Weights of a small contrastive audio-text model.
Model: log mel input, encoder patch size [4, 4], text encoder num experts 16.
Training: cautious_adamw at rate 0.0019, batches of 128.
Data: trained on struck, bounced, scraped and rolled objects made by modal synthesis, 78125 training examples, 31.3 epochs.
Rows from block 5 of the audio encoder of a small contrastive audio-text model, named by matrix and row number. Rows with one number within an expert belong to one neuron, the router's apart. Each number is 500 + 25 x the weight over its row's rms, rounded and kept within 0 to 999. All counts start at 0. Numbers have three digits each.
Before each expert's rows are labels from the 100 clips, of 14976, where the router gives the expert most weight on average: "strongest on" is what is common among them; "peak in band" is the frequency band that holds the peak. Only what is clearly more common there than usual is listed. The data: struck, bounced, scraped and rolled objects made by modal synthesis. In brackets: how many of the 100.
# router: router (encoder.blocks.5.mlp.router.weight, 16x96), inputs 0-95
# gate: expert gate (encoder.blocks.5.mlp.gate, 16x96x96), inputs 0-95
# up: expert up (encoder.blocks.5.mlp.up, 16x96x96), inputs 0-95
# down: expert down (encoder.blocks.5.mlp.down, 16x96x96, transposed), outputs 0-95

# expert 6
strongest on: one hit (100); plastic-like damping (36)
peak in band: 0 to 250 Hz (50)
router.6:514519559473501500469498476505471510502498540536504466465453463484472506516540534529494534488481531522467535523468477485525489451471529509504454497495511522498481533500494505475527492534485551483455478496510498533497543492507523542504480505473478457484519486536470502517480499511487515481
gate.10:531530561508494508485517484480480483473522527531511479506496483475527506483516476484469507490473516502512530510487450494498461469498536469533462504493534515478524535528475551485558461487523524464470490511477472518506466519493451532492467472480494541478520523542491502532475500483512500483
up.10:467483446497497496533488526508532504519461468459492531499518530514470476507481495506525480514537469488489477479522532512490523524493477519482546513510466469489480472467524451531453536510487454530528520498521507471500533479516543463494533524523498469526477477458528518480531486519508495512
down.10:499501481468480528503506497465497537525450478511515510444483497494487559466508547554524508480524526517484477498486474501507528529479510507433531479498480485473509498464482498464470506478509486528458503482464526472546515536507517488483493529515498486507499478457532517541518462500503495490
gate.11:481523525445466473468506485512498522534507551476507503476465474527507497532513508514474523476485527482471501533500479480457495470472516512542463474519514528475487530513540455485462520524464510462486482506532499515523516485546535519515510533479474461477475479513476518509465485518501468478
up.11:534475504521533525521494512491476501469499438512484483491529508480471520479489515478525479513522492539523499472478526500567519523490493483433526537479486477507503474483451533511519493487529509541512535452467497476489503504464481478496487515537530529522534526501522461506534505495517539508
down.11:479485491506504493467547451464451500482527458525492532502477509507471506509514524502488509504524531505507486498442517465472527524499478517477501535547447491505527463491486545499518456497535487492483501473484520502477489554484479502492469508532537527520511459482529489533521520481474467521
gate.12:527514539488520494477503466511501537519500486541459466482472510527497519519523530519499512474489484528481522499502494448516527490482511496463531535461485528515501530532473509462476539537472530478502482537541498463497549508513490525490529516544530497489514533528459483459471477525528504495
up.12:531495529496526497498515461520492545517500475526456461477483505524480532516521528526490527468498478545476524493493511471503534487472493491446527522463484530498488520508488491463472538531479534494488487506523493462485560508506488528489515500531513493492496526539465471472460469538551504486
down.12:498508489544540467503506490502514497461480511531466549518503525527539521507528457494508459494488482488555506456522493495529485502498471530528534515494456486482577535484520506472486508467507529497511517511539459466502470515473458510473495478513510531492473496482516524511492523490538481506
gate.13:524472537482532513483523482530491524503505488539446477484486493502493518510504523504525523489513512566475489507495499473533539491469485490447513521458492515480494494517475492455470530532464531492498485466516519451492552488473521496517528505553547490486509542504465481500484483538520503485
up.13:519494540475506500465517470546491522522524514520460470483473476517499512508496518509519516469481529554484476525515517464521531475484506493459489515460521549471491508528489475459463535531472533483509472487530533462487535491476526524533515514531521480482502526523449483507469481519500493482
down.13:509509507534519485521521488462528502476469493533476545528490521509513511489528471510502437497501479525548501473503475491484493508497482493511531513514433470472587520485505523465526490460516520496504524502508496474508478525485455494465488481536518547482501488483541520517470492493527485502

# expert 13
strongest on: white noise (52); bar (32)
peak in band: 2000 to 4000 Hz (52)
router.13:498506496446461484508512488469499506508490527520521496453488484467490536501495547515501560487516519516448517527478502501526511491497512489475501472515518489503468511473547509500522474536476495523446492473456551527520514506487526490509500502486486424462505465506505482526525533480479523466
gate.10:517496508520501520484498520520461488487535482480528451489501463486484505458451522497507512462532478508490515542528491557521436490486526484496497439501516471498484528514515478471515537528490519450514492507483520534490500489474529542502481508506482483450448495524474470504511492509484503461
up.10:435508481537524477523521490505529486521505470479503513524487533487521493497501437511502460489489497501537505477487518479474512464489454514481493525505482484537520446464461524491525516452527500544511502531483471449501518490511482516539487492524535542544503529505503518517484515501499468530
down.10:471528502547428452526529459490508511511514483488459540495500516518507497545533517514485545475479462502482527502491509488497523489496530505479515497489499471536521484523514501492516530524478484510486536536518478485478530469537523501498470503453508475527478497499505473473429531516514494467
gate.11:507519482497487528511526552477527517469447551493487447532477513473473505517505487515524455507471462483514560457523512510529530448521518473512462532487486520468510464490527502472516513499534495532533491498518485473494505522466486493474498520508472524529462503501510504471486499508539513512
up.11:503532506500535509480484475508514495509515507497508543488527480517534500498492485487479540522514521516495464558509453492470474523470506489539514443520523492477485545492466512495481466510455485451494489496477477533525491524513508533539478515488513481489542517483501484529539507465557455463
down.11:496473435518522467468480470509479499506467471527492512527502512545515520485534483547471527472500517471532506511479510471457503508529536510496496497484530481516507524519491517510470517436518502509483544522531473560505463499540527543500496493459476480469500481495490531484500518478471489514
gate.12:474484510489491530516520517483496553500439526466527496504453497493480487474493503528562476510490501473529515479484520546510495479473504521471464505532478513485490496510478470491482521470530510518493529468489530521481484523503542516463508486495505489510447511442509493508521440553470477499
up.12:467465533507505497503514502472502553498476521454516504493477482484465494524492517508511502534466457476504527491502485521489507435471483488475483501522526484503478515504504457468496513504489510535505500471504535502427504524510526504496491462515487499472440475527546472551501470546534503487
down.12:505468493528494514547509533511492544459497507514481500457509478492501515535503521475483498522488502543485515485510504523541537486450509459465493470460461492515482486496491494525528501525469505518515511465487497477514533489497526477505520547518464503539477521503526489457451486519577509475
gate.13:571526503521527499454457502473457505498520490483471457511524504532502466496522488515496500491509516505511441511493533481487476547539504521544509503502499527492565498551502480539494533491506502481537494514522492505504542496541511464542492523492486527505565512504502505501483514502506512493
up.13:481524509520508526504501521471448510467494478482526489475461513494485538496532492512492527527476484580479484490507469553507515494500498490470510471504517478518488498479469497498512528509508551530480530489487467520487530458464521524462479491493532471491484514513478484547544455501459489465
down.13:509485467502454476529507479522523438505477523534477484568492510501512487482487493520499504516492468443506555502507490484491509505540493511509485517508506507490487522520528534488497503472521490507501523527519525499485454492531487482536505450512524479476478455496487553479479536467446534523

# expert 11
strongest on: large (68); glass-like damping (44); shape: bar (32)
peak in band: 250 to 500 Hz (30)
router.11:511525504442475486485514468485509505510495507507536508472493486489495519499495560493498552505524514489437508525494502522527505485463514464477509468489508503515465512473529510495530493539485502515450470488445560519510505493482533502505498483475480430483513474498503484532520538471472536480
gate.10:530477494499551496494447512464447542519530501491505455513515508520468505489522506541499478462442472488494469508524524535496474535524474504438540484530488497504509509533533472484505512525502540531530469520479527502518482503516509497478517511487478479484505474527510502529515481538472532501
up.10:483495492532555494504460504462474517500486515491524512504524521516468526540536492521460482487471452477488442499515512515490482525513468500463524489527480483540514509509510486471507480491508514544520495493522493498486517504536501478443502492465469486470498471551526528552477479537523536530
down.10:505444479462537519517447496532540499460506493536500489474500488465539507534529539512507526501497505494446509532457509473479524529511440506466480494479515508516525501557501487518490514487489524533488483502462496558528493485491503496497501507502481464510529510531483521467506480503501526539
gate.11:488498469508481530551535524453446507485514451474487530494491501479430493533524502488544500504457496480507494467516494528505525486509555447509546497455488520510496493478477497520503489520469474501521531498494481480502522468476488509482526528494492503543459507512531453505500510521494490473
up.11:442513506507528491483523464472526518483483462547481538500476504492507551503495503487446486521494465526520491514498504509513459520493506519530535485517454493543536519490527506499489459493502537498495529454489489518531512480515523510458517516500479495462475457481537535525500495438491479512
down.11:515531473461496493527500503466495520473491550574504514481499520470533508470536534506502530490494525490477504506473480476511524517509486479515530465444517532500522495535513503512448512500497465466460476523495492509524535495491505506500509513474433457489499503482454517445511488505516519487
gate.12:526502502484524510501513523489445544491511504423545443517444457502461458482510509494523456522489529521528510486492523511500493482500485499487500517478527531472508482483492477491490522522513517515527455497471520467515539508489462492500490512522500508527492514535482467531522476555506508479
up.12:546503510468496545505512529506471527506520511484511421496501489493463512484511505533546488458482517537499537515500502530529519439488515490459534489508503532449496501496468478487476552526492520504510518519492481477559509484482471493530508481521477490513487534484492477482537490543504505500
down.12:524507488548497513532523503514494475487441475498481516542500500511487465495475485523520460497487500510573509486524525535493480501508499522467498527500505516495495507526443521500522461500521490507559533518492521500502472488499445494486491472517534575488503491465465524525479474506470474481
gate.13:464501527515479523506514506530525473506471425496483509494513518492470473562498509503538482450509469456500498491537509530500496479497514536472506492520466456519487493516502487492515505525502502525530506515517447490490488513534490517423524467519550543503488483530514518482471505518513514507
up.13:504491471488501520512472535461428505496493558505514496502442522487499529451534510479459490505497515506525498503468485495503495524502482486503478518516524505481554532495495517515470524477507539462497522468519484520522532502510508491505493538513471513437461513494507549527491444520474492491
down.13:528504488471499488500493489507496485493500526522477545436550527510549513489512500467490519542523491494463461459488449446495559530510502504489535513493479448509490518507525469485466495471489487472460493502535495480483520517475495471499495511547510494509511508499513516486546510488538464520

# expert 5
strongest on: quiet level (78); bouncing (54); ring (43)
peak in band: 500 to 1000 Hz (37)
router.5:499510493449470473499515475493514503494480520505538494467476500479489516494495558503499553501512515508464541533479506510532510491480512491475515464513514500511462501467525514493512489549489500523441475493454561514499499491487536485519490506475489431475505464505500493537526541476477527462
gate.10:506455503550496499504487536465516505469463463504484481500501542499493480506489504524508482567487438489502550473517484529525496507493443503462506515507453456531494477515491522467523517502502486546515465507494522477464477505519497443481493505505512478527456487509515531500502523495506530505
up.10:487505530544518469533505465455546513481450503541474516503502526519499496527521507493468516509504504518483502519503474474473510509459466524486496487500462505494506458473530490506526446522469471563492493510479505492482508476486494463482494498475533509519527470484520504504444476472545473452
down.10:485497449551473476518531499526495482491537491501495549490498505516519493548491489452494487516516486525498523459500504527485518481495506494501453516549457507504486484484526481515518463512507491465537529467523470497445538500488545475508531516504523521514488477477535462480472494471537452493
gate.11:477533493480520481524492474485482510498483521508510502496462525504462488528555496516530484469482516438527487429458500473512522500525524514486480546536513514496495509472483473519479491456547483505476517496521500534456504554504489492462461522494506503492514481505531485515536494517487503552
up.11:510512530508537484497465469451503505512484471527510485461497504515455498514510528510518526473518511526482479489491478507501477550472530533478518500503485515552519467478460464497511467511500526540488517478481528544484484544483498482482466554482541518511568500487512474499514451480507502489
down.11:508492499460495534501461493505495502470486514549528466453513487486519545494521537493492541494483487504469541526506468530502456546514497524519490467531510469514509540509507495520502487470493533496450502501506471569520474497519505492434503532481494485459503488504516507481517451501478526514
gate.12:524560529533484561455482497506495490515466508523516489500488537517507507520515527556447508503529498486502510490498489476470491528505530473532471520528498539489530542519504496512491478470517475452502523478502480543500485541545501504480471520455487489477549498494474513482477473482508513530
up.12:534490494516505486520514479504502512502492481479481509490527519487476497496503444502585519495444437470479490494542487523532517518513501546492508496494498450510509487509463474501460515484470493533504529537536540505494450514532472499487509480473547501497515515504526530506506474518502462473
down.12:462491507509536535518475485546511484514573488526519522491505513472493536480480458472548502454499482511520505517547486507535498450456485485454497449481506513521471468500481472530486513496483518483485514481490507519529472512486494530517536518508533504503498539513531464486488467506536492488
gate.13:478473524516524481502533468469496507477443477508479513519469539499449453507525490538532487522503467501542489486464511488473502487472511500470443552504489506517488509465478512495512464474531513528496524446504501517448490515501477490506460466497531522512502478495509507529457494515509482539
up.13:505467496486454543519472535508486472481538566522490497495474491477527523452502497446492518497517524493477492509499474487496503504509529428524520478480509500475506490492519521501516496498494504457483509491499478472516502496460562554559495538471476456511506507485514492511475522465507500482
down.13:465528530507494460499522499532531498523503525463514501553457482496513504509474456487458473519511521540533477524500532482518471465480512516507493500515490526516456492444524487460514498510469531522496496509499482465512522431506505509538474446504514491506460482509485514514479493511486552509